Weights of a small model that predicts nearness at each pixel.
Data: trained on renderings of 100 made-up gadgets, each built of a few solids, in any pose, 195000 training examples, 18.2 epochs.
Rows from block 7 of a small model that predicts nearness at each pixel, named by matrix and row number. Rows with one number belong to one channel. Each number is 128 + 32 x the weight over its row's rms, rounded and kept within 0 to 255. All counts start at 0.
After each channel's rows are labels from the 100 images, of 14848, where the channel reaches its highest value: "patch colour" is the nearest of a few named colours to the mean colour under the peak. Only what is clearly more common there than usual is listed. The data: renderings of 100 made-up gadgets, each built of a few solids, in any pose.
# convs0: first 3x3 conv (model.mid.2.convs.0.weight, 256x256x3x3, each kernel summed), inputs 0-85
# convs1: second 3x3 conv (model.mid.2.convs.1.weight, 256x256x3x3, transposed, each kernel summed), outputs 0-85

convs0.135 [127 129 118 172 136 127 116 170 119 133 130 117 143 125 120 122 144 132 135 128 169 138 119 142 242  97 133 130 161 213 125 163 127 137 127 171 114 127 119 128 116 215 114 129 115 107 123 104 188 127 173 158 126 125 147 206 159 176 126 124 145 134 134 139 142 116 124 110 195 119 124 117 188 166 184 111 126 136 152 126 117 223 208 104 102 111]
convs1.135 [163 123 128 177 127 107 138  85 113 135 153 171 111 111 126 145  72 107 130 159 173 106 126  98 157 113 135 186 179 167 147 151 118 162 113  93 147 131 167 174  81 165 111 133 135 146 143 156 174 128 158 153 136 104 156 167  73  84 123 153 113 153 120 126  92 133 131 166  62 135 143 118 197 194 140 169  51 140 176 122 141 187 179 119  86  89]
patch colour: black

convs0.35 [ 97  96 173 124 129 139 129 162 142 127 150 118 133 136 123 120 185 140 110  99 127  77 117 166 151 162 117 117 133 110 124 123 107  85 116 123 154 124 110 139 235 101  61 121 163 134 130  95 110 137 115 148 110 159 186 132 182 161 146 125 146 125 130 107  98 122 161 133 177 115 140 134 107  79 137  59 203 120 120 123 109 116  90  90 160 133]
convs1.35 [167 116 106 169 142  88 134  77 111 135 142 162 115 120 116 142  76  96 139 159 175 128 121  93 167  99 126 176 172 175 136 159 118 160 115  94 133 114 168 169  86 168 115 135 117 132 134 155 170 132 156 158 135 104 156 175  69  73 119 150 115 148 135 127 109 131 141 164  70 130 138 119 191 192 139 175  64 139 173 121 138 189 181 125  86  92]
patch colour: brown

convs0.215 [ 92 102 128 152 143 137 113 154 131 115 130 103 129 126 116 109 146 153 117 104 128 106 118 147 255 110 100 123 163 187 116 151  87 136 118 133  98 126 123 124 138 218  97 127 106 113 114  98 188 126 171 140 105 141 163 208 161 178 119 125 145 121 142 111  96 115 117 118 180 110 126 115 187 154 202  95 176 144 149 142 123 189 177  95 111 116]
convs1.215 [167 122 123 176 130 104 128  78 103 130 137 174 112 112 124 145  78  98 132 165 186 113 131  83 150 111 135 179 168 167 152 149 122 163 112  95 149 121 165 173  92 163 111 132 139 134 151 161 167 131 150 162 134 108 167 167  73  73 118 147 115 151 123 118  92 129 135 162  64 137 147 116 195 187 131 169  67 138 175 127 135 188 183 113  81  83]
patch colour: black

convs0.142 [135 103 116 152 136  90 115 154 129 108 141 121 117 117 121 123 138 137 130 118 157 148 115 162 249  98 104 112 153 191 107 155  96 162  87 161  87 117 127 138 119 218 120 121 104 102  96 124 178 131 169 153 104 119 170 198 133 174 127 119 150  98 129 132 139 124 142 128 175  98 128 114 176 177 186 109 156 162 136 126 120 199 198  81 133 124]
convs1.142 [167 122 128 175 130 105 125  74 100 130 136 175 112 114 125 143  82  92 134 169 190 115 128  81 147 111 137 175 170 162 154 145 122 161 110  92 154 119 167 171  98 164 109 127 144 130 155 158 165 132 147 165 132 108 168 167  75  70 116 149 118 156 121 117  92 136 140 164  62 134 148 121 190 182 135 172  78 138 180 129 138 194 185 109  76  78]
patch colour: black

convs0.255 [124  88 111 137 140  94 119 143 126 104 138 115 116 114 115 122 140 138 120 121 143 127 119 148 255  99  79 101 151 185 113 152  80 170  82 142  83 112 130 133 125 220 117 125 111 108  91 124 180 134 167 149  99 131 175 199 139 182 127 119 149 107 135 115 113 125 121 125 185 117 123 109 176 180 188 106 178 156 131 130 122 198 191  90 145 120]
convs1.255 [163 123 131 176 129 109 126  74 100 131 135 175 113 111 126 144  80  97 128 166 188 111 128  81 149 113 137 177 170 161 155 144 124 162 112  89 155 119 165 173  98 164 111 126 146 133 157 159 167 130 147 166 132 109 169 169  74  67 119 148 115 156 126 115  87 131 138 165  62 134 148 118 190 180 134 168  74 138 180 129 139 193 184 108  76  77]
patch colour: black

convs0.200 [114 113 120 142 138 109 116 153 128 118 140 113 142 132 128 123 145 140 129 135 164 149 128 137 255 103 110 115 150 206 117 162 102 146 106 163  91 129 112 126 130 218 115 124 109 111 110 110 179 137 162 151 121 138 149 193 161 176 119 125 149 121 132 131 134 127 129 110 210 119 125 116 175 171 187 112 188 154 143 143 117 213 199  96 128 107]
convs1.200 [165 126 131 182 133 114 134  81 118 135 145 173 116 109 123 146  77 107 130 161 181 113 132  90 152 115 139 186 174 166 155 152 124 161 116  95 152 127 167 177  90 158 118 134 143 149 144 157 165 134 153 156 142 116 160 167  75  79 126 152 117 157 127 119  92 128 139 160  57 134 144 123 197 189 137 166  56 136 177 126 144 187 180 124  79  88]
patch colour: black

convs0.183 [100 104 118 154 133 125 116 156 132 119 130 107 134 110 112 106 136 151 125  96 132 139 111 158 255  98  99 118 159 201 109 145  84 167 113 155  91 104 118 135 111 228 129 128  92 103 101 107 183 121 177 134 104 121 164 205 145 185 111 124 148 109 130 124 139  88 115 123 169 113 121 108 177 174 204  87 139 145 148 137 133 194 183  94 119 118]
convs1.183 [173 123 125 174 134 102 126  77  96 129 129 175 113 115 123 148  81  92 132 171 193 114 129  79 146 112 134 175 168 162 154 144 122 159 112  92 150 120 169 169 102 162 108 124 145 126 156 162 168 136 146 168 131 108 173 166  75  69 120 149 113 152 127 121  88 136 137 163  65 138 150 117 187 183 132 174  76 142 173 129 134 195 185 110  72  77]
patch colour: black

convs0.226 [ 89 108 109 139 131 126 120 154 124 119 124  93 140 116 110 110 138 142 117 111 122 121 124 140 255 104  89 108 154 200 112 150  83 172 111 159  82 108 113 121 114 224 124 127 109 106 104 104 179 127 175 134 104 134 160 201 152 189 122 126 143 118 132 115 123  97 108 107 189 116 127 110 186 176 197  95 156 133 146 137 129 204 180  96 139 110]
convs1.226 [168 124 127 179 130 109 124  79 104 131 136 179 112 110 123 141  78  99 132 167 188 112 130  85 147 115 136 181 171 163 154 145 120 160 119  97 152 126 168 173  95 162 107 129 144 133 152 161 167 130 149 163 134 107 166 168  76  75 121 149 113 153 125 117  87 132 135 164  64 135 148 116 192 187 129 168  64 141 171 128 136 195 184 107  76  80]
patch colour: black

convs0.107 [101 105  87  66 105 112 111 108 129 117  96 109 122 122 115 105 140  99 137 124 105 166 146 121  86 113  93  48  92  98 140  96  96 144  72 155  88 113 111 105 148  97 148 135 144 110  89 115  99 102  95  88  49 116 144  81 114 149 104 125 140 107 104 118 160 145 110 134 174 110 114 102  76 111  74  78 198 128 115  92 117 100 145  89 255 144]
convs1.107 [177 134 132 172 134 130 102  89  83 129 116 170  97 116 119 140  97 108 140 141 197 109 124  80 113 108 153 183 174 141 145 116 131 122 121 108 151  96 142 161 147 147  99 122 140 118 154 129 160 135 123 164 103 127 173 167  94  75 141 147 109 179 148 103  49 149 163 148  57 129 145 130 182 161 128 156  73 135 170 141 113 206 175  88  25  70]
patch colour: brown

convs0.137 [165 105 125 119 143  78 120 141 153 103 149 138 114 138 135 124 137 126 143 155 180 164 114 167 138 108 120  80 114 138  97 130  96 136  88 168 106 132 140 114 149 143  90 116  93 102 107 138 143 132 131 145  95 129 166 124 129 153 101 116 157  68 116 160 156 174 187 138 198  68 133 120 102 138 129 115 190 187 115 138 111 151 180  90 156 128]
convs1.137 [162 131 122 173 132 104 123  75 108 134 140 167 114 115 121 142  78 103 133 158 181 117 124  81 159 103 140 176 174 168 151 155 131 156 105  91 144 109 166 172  92 165 117 131 132 137 149 151 170 133 154 163 140 110 160 173  70  69 125 153 119 160 129 117  98 130 149 164  61 122 141 126 190 185 144 172  67 125 188 121 141 192 182 119  76  84]
patch colour: brown

convs0.149 [154 146 137 172 151 171 127 138 110 145 130 119 157 131 131 152 126 126 130 136 174 137 136 110 205 106 147 166 170 212 133 170 170 116 177 140 134 146 136 121 114 184 116 148 130 117 139 117 181 148 164 167 152 132 101 201 160 157 125 134 138 166 141 170 131 141 159 116 176 146 111 129 193 172 178 146 108 129 175 132 123 211 189 145  76  99]
convs1.149 [155 127 140 183 137 106 145  94 136 143 171 170 121  90 129 151  77 116 114 161 174 121 126 105 145 114 168 183 159 160 139 175 127 148 104 106 164 126 158 173  71 156 141 146 136 157 141 155 171 138 169 147 148  94 135 162  82 108 121 147 114 144 122 131 113 111 131 160  70 133 148 125 185 187 138 158  39 139 159 124 145 162 163 125  94  90]
patch colour: black

convs0.9 [ 88  71 112 141 135 126 112 135 119 120 109  97 120 116  95 123 134 144  98 111 113  72 112 122 255 116  52 121 165 175 112 141  53 146 113 116  75 112 132 126 140 217  84 128  92 106 106  99 173 129 172 127  76 131 169 202 144 177 125 132 145 115 145  95  75 111 115 129 160 113 120 105 182 176 199 103 172 138 154 134 132 189 164  90 123 114]
convs1.9 [169 125 126 179 133 105 127  78  96 128 135 176 110 116 121 143  80  95 131 172 193 114 129  82 147 115 136 176 170 163 155 142 123 162 117  95 151 119 163 169 101 163 110 125 145 128 156 162 165 127 147 165 126 108 176 164  76  72 112 148 114 151 122 114  88 132 131 160  67 139 148 110 188 185 129 163  81 143 169 129 132 195 183 108  76  72]
patch colour: black